Rows from expert 9 of block 11, named by matrix and row number. Rows with one number belong to one neuron. Each number is 128 + 32 x the weight over its row's rms, rounded and kept within 0 to 255. All counts start at 0. After the name is the row's rms in percent of the matrix's.
# up: expert up (model.blocks.11.mlp.up, 16x256x128), inputs 0-127
# down: expert down (model.blocks.11.mlp.down, 16x128x256, transposed), outputs 0-127
up.52 088 [136 144  93 168 117 110 135 117 103 175 130 115 159 136 124  88 103 109 151 120 132 103 110 132 154 102 106 143 151 117 161 151  97 184 110 105 162  88 164  85  71 113  76  67 144 150 124 106  91 130 144 171 142 161 114 166 203  84 123 148 186 136  87 173 107 130 156  44 121 135 114 128 154  77 110 111 116 138  83  66  99 120 128 152 159 237 135  77 133 132 146 181 135 143 117 139 122  96 128 113 128 139 112 209  51 120 127 104 136 121 145  73 173 108 183 142 152 128  98  98  87 158 138 159 134 106 163 149]
down.52 092 [108  83  95 190 121  90 119 126 176 183  96 143  82 166 137 168 174 135  90 112 144 150 142 101 149 105  87 174 157 122  96 133  89 141 183 130 123  65 132 118 143 135  91 116 155 141 139 139 164 164 153  81  97 156  82  45 102 105 173 184 129  97 121 125  99 180 145  87 110 153 117 138 107 178 135  55 108  93 118 181 121 141 161 104 162 144 170 141  96 182 143 154 153 140  98  90 159 105 137  66 135 135 151 202 131 164 153 178 153 127 115  71 148 132 146  88 131 134 102 119 173 138 119  91  78 121 100 135]
up.53 098 [ 52 151 113 149 113  82 141 159 108 105 151 127  93 107 130  62  73 117 145 130 173  72 156  86  75 138 159 109 110 101 123 174 142 134 102 187 160 100 151 124 131  89  77 153 131 137 180 131 177 113 147 133  74 141  96 138 108 107 149 130 104 151 147 154 127 114 159  72 154 127 142 115 118  97  92 104 159  77 131 120 116  85 185 134  89 163 184  96 143 202  88 158 132 187 157  79  55 142 133 110 147 126 101 124  80 138 152  89 126 106 156 122 156 138 152 143  83 196  98 116 153 130 174 119 139 152  59 138]
down.53 104 [152 153 140 146 129 120 126 102 139 164 119  96 216 145 161 164 167 108  82 114  94 196 114 100 164 138 151 151 136 131 124  82 161 142 134 132 138  89 127 138 122 162 142 200 157 102  65 165 135 114 115 124 160 166 139  47 123  85 105 176  85  85 122 104 167 162 114 135 136 146  89 122 143 138  94 129  76 136 159  59  91 108  96 125 133 126  94 180 134  63 132  87 157 128  84 160 139 114 129 115 141  99 141 159 114  96 106 190 136 131 111 172 115 129 146 104 190  75  84 111 126 102  82 139 153  61 190 162]
up.54 100 [182 155 173 137 144  95 134 149 167 137 145  72 111 132 113 124 109  84 187 123 193 144 157 116 117 151 159 156 124 148 154 151  99 147 179 146 222 124 120  99 122 109 142 169 149 141 126 137 159 126 123 170 101 186 142 203 156 127 125 144 111 120 128 133 134 162 100 131 152 121  78 125 124  75  86 162  79  93 136  84  78  98 103 147  80 141 133 111 129  51  91 180 106 161 109  87  99 138 105 112 118 156 100 161  45 161 109 112 125 132 105 133 122 173 147 146 124  91 129 150 131 190 151  84 142 134 157  34]
down.54 092 [107 149 113 113 134 129  92 137 113 180  85 112 174 156 130 145 100 130 139 103  96  54 147 106 120 157 133 167 128 150 111 110 115 138 134  81 121 119 115  60 174 196 139  97 152 193 154 185 106 166 110 109 109  88  88  83  76 144 135 166  92 152 149 116  46 159 132 106 123 133 146 177 113  83 119  80 121  78 113 147  77 174 129 117 141 182 143 140 170 167 169 105 117 123  97  84 133 102  98 124 119 144 103 224 114 158 138 113  93 138 119 109 158 149 147  97 128 160  78 120 166 165 122 177  89  81  89 168]
up.55 116 [ 95 140 135 138 137 108 121  95 123  86 109  87  87 133 175 113 112 192 129 122 158 115 170  76  97 139 109 172 101  96 129 163 160 208 115 174 143 139 113 129 128 138 115 175 137 164 110 129 183 147 132 129  76 103 106 151 118 122 154 149 170 165 148  98 134 129 142  98 125 159 147 107 149 128  55 132 150  75 144  95  86 106 117 169 136 140 114  64 105 187  83 138 109 231 163 106  45 169 162 107 113 122 114 151  55 143 160  80 121 133 138  99  94 103 174 142 134 146  97 116 149 150 160 134 115 135  48 125]
down.55 121 [148 150 104 129 113  68 138 185  86 182 140  82 129  80  54 108 121  59 122 165 105 176 156 137 152 157 157 120  82 131  70 119 109 145 123 119 150  83 150 120 118 106 176 122 175 102  97 166 137 100 150 132 147 140 135  86 127  81  86 159 104 157 154 102 128 156  77 146 134 144  56 108 140 107 146 110 167 113  82 146 142 146 144 130 144 132 127 136 160 130 139  84  92 108  86 142  97  18 160 118 194  92 170 109 133 149  97 168 163  82 158 129 154 158 114 149 122 114 119 173 150  48 137 104 162 108 133 149]
up.56 105 [ 96  75 122 199 126 175 106  81 123  90 170 138 112 162 123 115 134 146 152  89 127 154 156 137 149 116 119 162 172 122 131 128 100 126 148 102 146  31 125  75 145 162  98  99 130 163  84 139 117 128 156 130  72 105  91 127 146 124 106 167  95  71 118 161 128  95 113 146 117 127 176 130  87 104 138 116 145 169 104 119 136 141  81 133 110 165 129  96 166 117  77 159  93 154  50 113 113 133  99 224 102  69 172 166  92 146 124 115 113 168 126 108 118 119 136 189 150 122 140 147  89 116  88 170  77 166 146  52]
down.56 103 [131 180 159  62 178 123 149 161 135 171 105 111 127 150 119 120 119  96 149 117 156  65  91 112  66 141 142  84 107  96 149 138 147 114  74 181 133 126  66 193  61 132 129 111 165 148 102  96 155 122 125 179 163  96 145 154 119 131 126 106 123 174 132  66  87 140 128  94  89 100 113 115 146  88  87  96 145  58 160 115 136  86 135 162 161 157 121 114  88  97 174 140 175 108 174  83 142 142  85 137 126 142  62 103  90 119  72 123 138 124 131 132 157 101 151  54 171 148 140 127 136 172 151 141 154 101 143 189]
up.57 105 [122 179 194 144 192 164  97 129 138 140 129 132 180 151 138  97 100 136 153  91 121 110  30 104 127 112 102 111 150 168 139 121 180 167 146 131 171  85  92  79  99 104 137 118 197 141 137 141  78 140 102 119 104 154 117 108 155 155  80 197  81 125 173 178 150  88 144 138 163 124 110 166 106 109  79 102 171 114 101  91 126 126 149  94 157 187 173  91 152  96 148 148  93 135 100  88 133 147 139  88 129  91  84 118 104  82 148  97  91 146 161 156 175 128  72 113 109 111 153 169  91 181 102 163 125 142 144 127]
down.57 114 [107  83 117 102  89  77 169  98 152 132 139 107 116 116 153 120 144  92 111 147 174 131 218 157 117 197 109 152  96  78 137 145  53  89  84 140 117 141  95 116 138 128 135 144 134 169 110 107 174 139  85 142 117  96 165 153 121 108 119 122 173 166 121  94  69 140  91 122 141 111 167 131 159 124 102 145  48 122 142 158 128 123  57 147  55 131  82 146 116 139  81  94 127 139 126 104 119  81 143 179  76 152 168 168 110 159 108 165 113 179  74  84 105 150 190 134 149 145 121 151 115  97 167 126  97  94  82 144]
up.58 083 [ 99 143 190 159 145 119  81 127 146 149 178  94 161 132 184  57 132 106 154  87 148 182  74 143 170 157 133 198 143 138  99 179 103 161 123  88 133 117 181  50  78 167 122 138 174 126 118 115 109 132 117  59  96  94 158 101 137  86 122 139 162 153 138 145 129 122  73  91 140 123 200 162 174 134 102 145 107 101 138 142 153 159 106 131 134 155 153 109  30 125 148 119 126 144 103 123  86  51 102 163 105 150 143 153 105 131 134 156 134 136 118 142 145 118 156 120  73 131  95 152  89 119  85 111 140  96 167 136]
down.58 070 [179 112 148 121 127  71 112 116  80 123  98 100 126 155 153 128 115 131 171 140 114 103 172 128 202 108  66 115 142 113 140 161 133  84 116 127 136  86  90 135 148 141 121 121 118 172 141 139 117 119  90 161  88 151  80 110 161 114 153 181 106 153 126 117  98 169 135 126 163 144 128 124 190 103  97 125 104 165 150 169 124 116 159 105 125 130  98 127 131  78 129  94 144 134 106 172  67 183 108 117 142  73  43 160  69 130  97 103 158  79 104 139 187 127 210 155 121 110 182 106  64 151 163  79  96  98  63  95]
up.59 094 [126 193 142 205 138 142 102 123 174 111 107 168 164  98  90 128 100 115 118  91 147 131  90 138 157 119 153 117 113 109 106 113 128 141 151 133  94  77 141 118  66  86 102 140 157 169 140 164 134 191 182  76 206 148  98 125 111 133 148 149 111  93 157 179 153 103 102 143 105  65 105 109  90 104 145  69 119 125 125 149  86 134 182 110 135 142 193 118 123  96 121  68 134 173 128 174 171 159 139 141  97  78 145 104  85  83 187 170 135 157 161 152 111 139  87 178  81 147 177  99 133 162 128 101 141 101 114 161]
down.59 101 [153 102  86  70 124  90 125  90 109 121 104  75 132 185 174 122 140 169 178 151 144  33 128 128  98 167 121 158 126 181 160 124 148 134 146 131 174 179 111 139 138 142 116 111 114 121  94  89 112 129  79 129 117  50 165 146 137 159 136 154 153 154 137 144  81 141 150 122 126 164 192 166 220  86  79 185 184 175 119 137 189 123  88 150 104 136  94 124 112 113 130 192  83  92 107 122 103 100  63 164 119 134 145 142 144 114  93  78 114 112 100 134 163 126 126  93 155 131 159 164 141 118 145 155 107 138 126 113]
up.60 078 [125 134  75 110 140 175 119 127  76 208 188 103 161 145 143 169 102 106 121  88 149  70  88  93 141 104 114 152 126 165 105 116 158 116 137 130 177 118 101 110 140 166 116 148  95 131 115 125 125 108 132 108  83 135 141 126 119  64 167 148 123  84  85 117 110 127 175  85 109 149 104 202  98 161 149  89 155 130 136 137 146  85 153 190 194 153 161 121  97 167 124 152 111 131  84 102 123 152  93 124 124 155 139 134 111 179 172 123 170 184 161  92 157 123 151 146  66 173 124  51 132 135  94 159  46  99 149 162]
down.60 069 [167 161 108 145 139  78 114 103 145 116 147 128  96 134 126  77 132 132 169 134 118 155 183 153  97 147  92 156 124 172 175 159  89 114 116 161 136 157 168 173  85  77 158 119 167 130  90  72 144 179 111 119 137  99 126 164 193 216 105 162 158 123 163  79 136 133 104 145 108 138 139  89 214  59  43 160 115 124 162 105 171 122  89 123  76 153 116  94 116  91 142 114 139 168 116 103 125 119 162 110  82 151 150 142  92  70 100 121 126 132 101 147 157 162 117 120 126 143 129 158 153  85 177  96 186 113 118 138]
up.61 094 [110 163 124 174 118 118 154  84 129 148 104 109 124 155 125 116 131 112 100 138 206  79  55 131 197 115  98 135 115 163 144 157 108 155 142 162 107  85  82 119 119 125 110 130 139 121 110 129 110 146  46 151  96 112 122 176 123 142  92 255 139 119  94 166 129  91 100 102 127 159 142 209 124 117 111 147  80 127 158 138 117 105  86 119 158 188 178 161 126 117 147 142 159 209 162  80 130  96 142 145 112 115 143 130 124 173  92 163 149 124 169 119 158 143 191 126 165 136 124 138 102 154 152 106  85 102 144 105]
down.61 085 [ 59 139 127 175 111 140 140 142 129 154 120 116 112 117 127 156 110 128 135  76  99 134 177 178 110 166 135 130  91 102 101 131 126 140 130  69 119  97 136  78 106 133  66  52 158 138 117 213 149 147 186 114  53  92  77 129  68  95 136 108 124 107 140 180  85 134 163 116  95 113 140 104  74  39 143  57 135 118 114 165 123 123 168 171 101 150 130 109 112 162 123 167 133 112 172 135 142 145 112 196 152 146 117 137 110 111 169 190 142 141 140 117 190 129 129 131  71 180 109 117 132 143 130  91 139 155 147 142]
up.62 095 [ 99 129 124 145 136 144 120 150 109  47 152  72 169 121 104  96 110 108 135 119 142  68 100 136 140 108 133 132 169 161 106 141 155 146 159 125 135  71 119 123 137  89 100 100 182 204 143  74 124 128 111 127 108 154  87  96 195 113 155 181 151  78 164 145 119 112 113 160 186 148 112 147 133  51  87 173 133 127 118  60 122 130 129 177 144 161 102 103 159 138 133 156  81 122  78 105  98 168 146 121  80 121 118 226  92 146  99 123 141 157 100 125  78 180 121 125 132  99 125 158  52 160 127 160 134 127 148  96]
down.62 090 [ 90 105  99 213 170 137 155  91 150 202 142 193 125 168 121 152 127 157 129 106 157 130 135 101 149 185 169 136 130  91 166 107  92 143 144  63 185  96  84 128 116 192 175 154  53 150 124 189 107 167 165 104 108 134 105 139  79 140 137 108  75  88 172 145 121 109 110 141  86 129 153 134 127 104 188 104 163 145  51 169 138 110 121 140 136 138 155 144 175 194 161 156 142 168 130 112 112 105  99 177 123 135 128 108 114 128 133 137  98 104 147  88 164  95  70 111 151 121 133  75 127 120 145 110 114 119 129 101]
up.63 091 [127 150  76 145 101 169 153 173  96 121  79 111 184 166  96 153 149 135 156  97 132 130  75 146 152 101 113 115 110 110 108 169 159 129 108 154 118  73 146 131 109  91  88 111 160 176 151 115 175 153 112 117 157  65  99  48  91 131 162 188 224 121  80  89 121  68 118 170  90 142 104 168 146 106  87 125 119 154 153 158 112 134 139  89 144 150 162  77  79 143  99 147 139 170 137 169 126 111  50 128  81 131 181 162 126 146 142 175 119 133 111 162  81 137  94 141 162 115 107 166 127 148 120 172 147 104 145 131]
down.63 088 [ 63 128 183 203 153 151 129  91 148  79 190 162 102  99 115 120  75 187 118 134 162 116 181 111 103 137 128 143 113 114 145  84  92  55 118 108 131 129 130 167 123 156 165 189 105 151 122 119  99 137 146 122 111 225 124 182 112 135 185 101  54 134 132 157  92 185 175 113 177 120 173 156 146 135 183 133 124 135 128 119 150 138 159 118  98 107 143 210 169  85 153  87 129 116 128 126 142 131 165 149 137  86  68 126  73 110  98 115 108 147 127 118 153 114 152 149  78 127 120 148 109 142 119 112 130 131  93 129]
up.64 104 [105 218 144 150  89 106 123 152 161 114 124 161 149  93 112 126 175 143 131  94 113 198 116 156 154 175  99 133 118  72  83 185 178 160 173 171  88  98 178 118  86 128 118 169 152  95 127 157 144 179 140 101 201 121 164  77  98 190 143 136 153 135  93 111 145  56  59 111 142 115 110 153 115 105  82  87 114 127 108 145  41 115 126 147  72 157 121 129 108 123 141 118 117 163 142 148 146 107 178 119 106 121 151 168 101 110 150 151  96 116 116 142 122 176 104 108 112 117 145 136 138 146  94  54 151 106 121 130]
down.64 109 [146 135 140 173 152 126 139 116 100  91  99 118 110 108 105 123  73 173 114 153 131  85  95 104  76  81 134 133 104 203 182 114 117 132 103 127 180 130 106 173  84  90 133 111 135 172 130 119  93 108 153 104  47 170  84 191 169  93 175 136  99 123 183 166 156 168 169 108 106 113 169 120 174 146 169 192 161 129 120 152 183 134 131 119 176 149 169  98 162  83 148 135 103 125 149 131  82 153  54 144 139  90 115  61 109 134 129  89 175  73 144 160 146 117 159 129 107 137 128 137  99 140 132 125 169 171 137 107]
up.65 102 [137 178 161 143 151 130 146 106 132  81 135 153 105 105 127 132  66 157 132 145 179  92 156 167 115 102 167 141  44 140 127 105  77 115 144 107 134 118 116 129 110 181  91 195 140 149 114  95 121 147 166 134 130 152 145 126 138 140 161 128 136 147 184 151 104  69  98 116 144 128 170 135  95 104 120 107 100 118 175 131  54 108 116 141 145 145 132  99 180 118  96  39 164 148 120 183  89 133 142 123  94  77 133 193  67 181 171 149 176 155  64 123 113 109 180 198 106 130 161 146 129 129 120 116 116 165  79 153]
down.65 104 [144 118 113 166  88 179  83 155 112 138 102 106 120 123  92 119 187  66 179 114 101 171  83 111 155 178 142 152 195  85 123 171 135 172 128 185 184 100 153 115 161  98 156 120 169 144 107 156 133 110  58  90 131  69 141  96 132 109  88 140 168  99 128  94 136  79  87 132 134 138  97  95 222 138  94 195 163 120 111 147 146 131 148 114 149 156 108 132  83 146 144 155  75 113 118 119  99 100 106 144 117 128 180  76 134 144 163 111 104 111 176 104 126 171 101  93 133 121  86 147 105 101 123 106 123 106 173  72]
up.66 069 [111 202 175 168 156 122 118 149 168  98 126 110 153  87 139 113  93 108 117 109 184 109 103 102 135 134 152 132 132 141 147 158 127 148  85 169 159 108 112 129  68 141 165 154 171 129 112 115  97 154 105 178 152 119 109 172 183 157  86 180  87 150 129 145  93  80  96 102 148 154 108 153 179  76  34 166  95 134 188  58  69 131  79 135  75 170 154 103 107 105  89  92 119 167  86 130  65 139  97 119 110  97 173 165  84 103 106 118 142 125 138  84 120  98 137 133 124 159 132 120 106 161 119 130 100 150  91 158]
down.66 055 [ 86 173 151  71 157 138 153 121 116 109 101 146 157 134 156 140 112 116  64 132 149 127  67 122 158 137 106 132 207  99 151 110 159  98  93 143 128 105 124  87 116  84  98 131 141 149 182 163 122 138  55 169  63 103  94 188 135 135 106 182  74  83 164 133 105 146 132 122 213  65 147 124  82 131 151 120  87 112  94 132 132  76 133 116  94  77 121 133 153 117 160  84 132 182 139 171 145 143 102 112 101 114 110  81 154 123 110 183 102 167 105 154  92 103 195 153 143 177 153 102 129 108 140 139 174 117 111 148]
up.67 088 [163 192 115 163  67 130  85 107  90 143 155  97 123 120 137 134 162 100 178 106 154 136 166  93 118 100 153 151 103  71  98 177 152 196  96 185 135 116 163 116 103 156 116 142 122 161 142 150 154 158 127  68 126 133  96 150 115 150 154 130 161 153 136  72 146 125 126 109 131 159 137 112 165 122  42 142 149 153 134 143  69 129 141 139 142 150 100  92  97 156 127  67  96 180  94 179  91 127 113 128  98 157 143 139  26 110 157  91  94  96 102  70 137 137 157 151 163 124 133 136 135 142 136  49  94 131  63 111]
down.67 093 [114 136 126 151 144  53 180 195 108 121 131 144 113  85  80 112  61 140 136 190 142 146 109 163 181 118 104 118 128 207 111 124  51  95 146 124 134  50 128 141  93 125 117 144 197 114 104 115 151 138 113 140 121 133 134 136 181 132 109 142  95 138 163 143 151  98  77  80 164 113 111 161 110  94 170 134 144 111 132 123 159 112 126 102 144 152 166 125 119  75 172 121 166 131 103  64 142  52 162 128 141 110 136 180 133 144 102 200 152 118 138 167 152 154 131 116  76 135 149 141  77  61 109 154 180 139 140 132]
up.68 094 [110 183 134 156 108  85 132 148 116 135 113 147 121 160  83 128 157  99 133  85 141 137 135 133 113 123 120 172 128 166 154 141 149 137 148 172 106  33 146 159 112 110 103 124 135 116 145 125 152 120 103  98 119 109 166 175 124 110 127 163 136  82 145 162 146  85 112 106 135 100 159 162 155  43 105 102 111  85 151 147  67 104 128 126 107 129  84 137 139  69 130  77 147 148 152 180 150 104  65 206 136 131 171 163  53 116 147 176 135  82 122  95 194 114 206 159 162 195  91 148 107 156 125  89  93 154 115 139]
down.68 094 [110 101  94 101 121 111 135 107 106 113 143 130 139  88  83 138 119 167 129 108  80  93 139 147 121 173 177  38 112 112  95  95 141 136  99 150  45 146 127 168 108 154 152 147 180 149 135  76 150 144  65 183 145 125 129 117 123 108 108  95  83 133 124 121 117 122 114  94 128 120 127 121 130 130 123 162 129 144 140  54 129  90  77 132 104 167 193  67 149 183 102 174 132 180 150 113  96 106 157 134  98 119 108 117 115 141 155  51 102 159 185 152  66 131 184 123 100 104 157 142 109  69 155 203 137 173 142 118]
up.69 119 [127 123 139 146 157 157 170 108 133 135 118  51 164 119 166  85 102  58  94  61 115  95  62 177 142 112 110 108 154 145 193 165 136 137  74 135 180 135 134 111 127  79 139 137 230 212 143  81 109 100 138 121  78 129  95 125 159 119 125 146 140 137  76 108 108 130 178 132 114 114  80 163 114 118 110 125 122 129 157 103 153 143 148  93 164 173 184  95 120 149 104 150 119 132  73 120 135 153 105 137  50 110 160 144  91 134 132 129 111 180 125 132  97 102 140 118 124 149  93 204 142 124 104 182 141 137 136 128]
down.69 123 [135  69 131 137 118 172 114  89 120 184 162 193 126 177 123 125 147 153 147 151 184 158 118 107 165 141 155 183  73 124  86 103 136 167 128 120  92  99  60 164 157 164 155 119  78 120  92 159 177 155  65 133 123 124 100 171 130 143 110 200 127 158 205 152 153 115 124 133 143 100 181  93 144 125 101 123 137  98  82 122 126 129 107 129 106  78 183  87 125 134 105  99 142 178 104 138 169 114 120 132 173 145 133 101 143 141 123 131 166  76 157 162 108 188  98 154 133 106 138  65  96 115 156  89 136 136 172 197]
up.70 109 [119 109 147 113 174 114 139 147 105 170 123  70 158 131 134  65 105  94 157 132 121  52  85  97 113 144 143 131 108 174 126  88 140 155 134 129 199 103 107  77 119 121 137 134 202 123 126 113 117 120 166 145  91 127 130 124 131 102 117 168 133 161 169 134  96 130 122 119 188 120 102 159 135  94 109 119 176  97  78 152 163 143 135 142 128 213 154 135 162 145 135 113  87 131  39  90  73 125 150 139 142  69 103 137 117 133  79 119 164  96 186 160 201 135  95  99 111 151 155 200 158  74 164 160 134 163 102 141]
down.70 112 [111 135 157 169  92 182 124  83 137 120 140 186  81 155 195 105 157 180 125 127 144 144 127 162 134 108 105 120 145  83 137 204 150  95  97 132 110 125 144 129 115 126  99 136  76 155 144 118 141 145  71 130 112 126 102 179 121 169 142 129 151 126 121 123 165 148 187 112 119 172 156  74 129 180  69 188 135 137 168  80 132 124 101 121 144  65 130  94  78 180 105 143 155 168 163 165 155 184 138 109  71 176 127  92 129  99 190 110 120 152 139  90  79 110 173 114 110 136  95  84  83 197 114 111  98 157 119 128]
up.71 114 [ 73 191 175 159 142 180  91 174 204 146 116 142 155  78 100  86  92 113  88 122 151 174 108  87 158 148 158 123 145 103 144 168 133 123  96 172 117 120  90 144 104 152 168 119 137 151 158 173 126 159 167  96 152 170  92 146 118 139 118 159  98 109 136 151 135 101 154 115 141  82 110 117  62  86 151 103  65  74 143 113  45  99 166 106 116 148 182 139 144 101 103  76 155 176 153  73 125 189 156 114 124 115 116 151  80  99 143  87 106 147 128 185 155 126 131 128  87 151 116 146 119 166 178  83 122 116 115 140]
down.71 117 [162 105 109  70 107 114 150  98  83 147 128  91 103 154 166 102 148  74 101 100 116 124 141 144 123 110  91 129  77 153 154 154 146 160 155 131 134 148 183 159 107 134  78 173 129 115  89 103 140 114 115  98 124  94 141  57 152 147 146 103 174 173 121 129 101  94 112 168  90 171 115 140 178 127  55 146 164 183 155 134 179 121  79 152 148 137 136  59 101 119 132 158  83 124  78 217  87  92  90 119 152 145 186  74 164 130 101 143 180 126 151 107  90  98 116 148 145 123 140 124 175 118  73 183 155 151 122 153]
up.72 101 [117 123 153 139 137 146 180 130 206 120  91  70 119  80 139  97 145 138 125  42 156  94  41 175 138 110 100 112 106 151 152 189 127 142 110 145 142  95 150  92 118 101 155 192 179 182 151 124 172  95 133 119 119 134 117 119 125 126 164 146  94 138  93 112 108 141 159  79  86  43  92 149 101 115 131 114 137 166 168 127 123 151 122  84  94 162 211  91  97 140  90 154 111 124 104 139 133 164  60 108 118 186 143 150 107 139  95 155 149 132 165 139  85  79 146 139 131 144  98 163 164 137 160 126 164 152 154 139]
down.72 105 [127 186 163 173 145 201  78 170 101 182 182 153 166 124 115 129 127 146 111 144  99 185 122 119 207 121 162 156 137  81  68 144 149 125 146 132 130 106  59 145 159 161 110 113 122  91 172 158 158 176 104 143 130 130  76 147  95 139 113 145 133  93 123 200 180 121 158 117 173 161 140 141 100 125  87 176 116 112 134 123 154 141 171 147 189 103 145 162 154 117  75  66 154 146 138 158 128 111 158 183 170  48 151  79 132 155 132 139 109 111 158 138 170 167 151 158 140 127 156  91 113 115 122 116 117 168 117 136]
up.73 090 [122 131 161 129 146 153 189 149 110 137 122 122 118 177  96  87 117 117 138 143 135 114  86 178 178 136 105  95 146 154 149 146 117 132  52 112 133 111 118  73 115 137 151  55 153 205  96 153  64 129 121  98 100 100 125 140 199 111 142 162 140 194 163 165  86 119 157 120 118 171 122 138 148 106  81 114 142 181 163 137 124 165 106 132 120 153 118 156 127 162 134  82 147 112  83 152 112 110  61 119  98 115 133 104 120 143 126  93 131 141 114 137 190  74 121 133 108 126 174 129  37 193 104  77  52  99 115 152]
down.73 083 [176 173  56 156  91 108 126 108  96 177 134 123 128  58  66 171 127 101 169 118 121 175 146 148  84 164 151 120 136 121  99 121 125 113 134 108 138 129 105 102 130 113 188 177  85 105 131 148 151 134 149 149 123 182 141 103 110  90 155 131 127  89 156 123 178 143 104 160 172 141 110 123 225 159 203 186 184 154  89 115 166 117 172 100 165 103 108 151 142 123 126 124  42 146 128 154  68  73 108 132 110  97 135 126 107 141 112 107 151 118 139 117  84 160 110 166 162  99 135 118 119  67  93  85 145 137  95 110]
up.74 099 [115 167 102 176  83 139  62 109 113 179 159  78 125 148 160 120 138 101 107  89 178 139 119 128 161 136 147 201 119 143 129 146 112 157  89 116 163  83 140 154  83  92 100 117 109 169 136 128  92 168 111 120  86 140 126 148 112 118 145 120 104 139 132 158 141 121 155 120 145 143 117 143 109 146 104 147 143  83  88  66  60 100 102 188 113 173 148 108 123 166 115 177 136 161 153 121 131 120  84 174 102 174 123 153  48 132 149  44 178 167 137  84 101 154 173 109 166  86  82  87 121 131 148 104  54  83 133 166]
down.74 113 [107  97  88 178 127  94 142 159  89 204 139 122 115 174 133 136 170 162 155 121 149 135 146 139 147  95 103 140 148 105 112 132  68 146 131  99 104  73 127 162  99 155 109 138 153 164 165 119 107 168 124 142  75 167 124  86 112  72 171 182 144 105  98 112 106 193 167  65 132 162 114 145 134 132 120  59 120 113 123 124  93 156 155  97 136 187 190 135  88 167 125 171 115 142  83  83  87 117 109  95 161  52  70 202 127 173 140 151 165 131 158 159 154  67 145 108 137 106 150  92 136 137 117 142 107 106 129 147]
up.75 111 [113 162 111 168 114 196 147 122 143 100  94 129 115 110  90 117  87 107 192  81 127  79  93 178 137  77 163 133  78 112 131 134  91 174  69 127 111  86 135  99 150 102  75 167 154 182 111  66 119 155 139 155 103 171  85 100 186 187 143 153 145 111 119 113 175 117  82 159 149 127  90 135 122 103 127 151 126 130 196 145 110 157 176 125 105 158 160 127 164 113  68  63 162 161 101 163 134 146  78 108  70  96 129 174 107 145 116 143 161 169 120 117  72 133  99 158 112 142 150 143  93 151 143 131 137 161 165 168]
down.75 118 [145 116 147 153 117 132 112 122 103 154 194 125 125 151 155 127 154 166 106 111 128 201 122 116 144 229 138 147 184 111 147 132 133 161 212 134 163 138 103 142 121 147 209 152  62  88 147 197 147  88  92 130 190  85 176 140 112 134 111 105  78 123 143 140  63 129 157  99  92 111 196 128 155 114 116 142 105 121  55 112 152  85 110 128 170 135 172 144 151 151 137 142  94 117 143 115 117  72 140 164 155 132 164  74 119 116 160 131 129 116 176 124 182 124 148 123 124 124 155  96 159  94 112 106  85 130 147  84]
up.76 071 [ 88 123 174 156 168 159 136 108 117 120 157  96 164 104 147 109  95 130 124 101 159 150 101 119 161 156 152 163 122 157 173 187 110 145 109 152 187  99  85  76  98 127 154 142 192 171 130  96 184 126  95  84 111 116 161 117 140 111  53 202 109  91 108 135 114 134  85  71 137  84 134 171 129 109  54 130  78 156 167  83 109 157  98 166 149 151 149 105 129 119 121  84 121 132  93 133 105  96  91 175  94 127 196 158 102 109 131 116 101 148 119  97 148 195 174 136 114 120  70 145 103 140 178 154 112 120 126  79]
down.76 053 [140 180 136 102 117 130 135 127  97 138 121 143  55 104 134 117 117 111  97  95 128 141 114 146 152 135 142 152 122 151  96 139 205 147 163 127 173 105 136 125 193 151 141 113 119  44 108 155 150 165 130 114 137 108 172 130  81 142 146 179 101 129 139 164 174  80  69 153  88 131 122 116 105  56 152 139  93  89  66 151  92 117 119 144 129 100  95 134 137 106 142 126  66 192 185 133 112  98 152 117  50  94 124 131 102 195 129 150  86 105 157  63 150 122  93 146 137  71 165 100 163 137  52 135 127 146 107  99]
up.77 094 [166 145 178 159 163 134 116 157 121 110  80 144 157 126 138 126 142 117 197  88  53  95  77 139 139 189 162 157 135 133 100 163 137 191 166 127 148  86 108  76 129  42 127 142 148 109  78 119  95 181 131 152 144 165 161 102 110 213 108 133 146 147 159 152 146  90  82 113 164 110 113 132 140 120 112 108 149 138  89 143 130 147 159 117  95 197 118 120 156 143 126 130  35 152  94 120 117 114 155 118 104  65  95 156 154 113  83 109 106 123 170 102 181 118  92 135  90  98 150 191 102 125 116 118 156 145 151 105]
down.77 094 [ 70 129  99 136  83 108 184 100 149 159 181 153 112  68 123 127 146 126  52 156 176 143 131 148 145 122 125 114 181 105 136  89 135  43  81 166 128 142 157 121 134 157 155 135 117 194 143 113 113  95 103 124 107 160  88 167 158  69 144  92 120 149  94 153 161 158 138 112 108 125 157 121 151 123 139 175 102 105 156 134 178 102 108 123 109  61 179 187 168 114 101 105 170 138 164 142 133 150 120 203 122 173 190  85 157 142 139 193 134 136  78 143 104 156 158 143 162 163 124  86 102 155 138 143  77 128 121 151]
up.78 093 [ 85 147 146 160 158 139 113 161 181 151 104  91 159 105 149  92  86  76 131  84 133 123  98 122 137 119 125 156 144 152 175 157 155 127 101 123 152 124 142 116 145  21 166 159 136 175 169  90 146 109 113  97 143 182  68 117 139 127 136 180  90 132  59 126 118 103 112 176 120  96  87 144 116  83 130 126 130 122 158 115 108 135 148  83 161 158 191 123 113 131 113 119 150 142  91 153 143 198  73 107  75 177 117 176 100 117 184  78  76 200 101 120 125 153 121  91  78 161  72 159 112 124 133 153 121 146 129 102]
down.78 094 [130 125 144 123 142 171 128  77 118 159 189 146 138 165 131  85 144 102 125 174 134 150 110 139 121 134 133 144 109  58 150 121 117 129 137 165  95 144  91 209 109 178  88 173 109  80 133 168 156 154 103 166 113 121 157 116 124 141 108 172 175 145 174 155 130 157 140 117 153 141 168 107 138 114  46 157 156 142  66 109 163 115  79 109 116 131 184  94 116 143  98 120 113 137 133 151 170  84 178 123 179 156 153  43 154 128  87 174 234 134 173 132 121 121 133 168 130 108 134  91 148  95 124 105 141 141 186 157]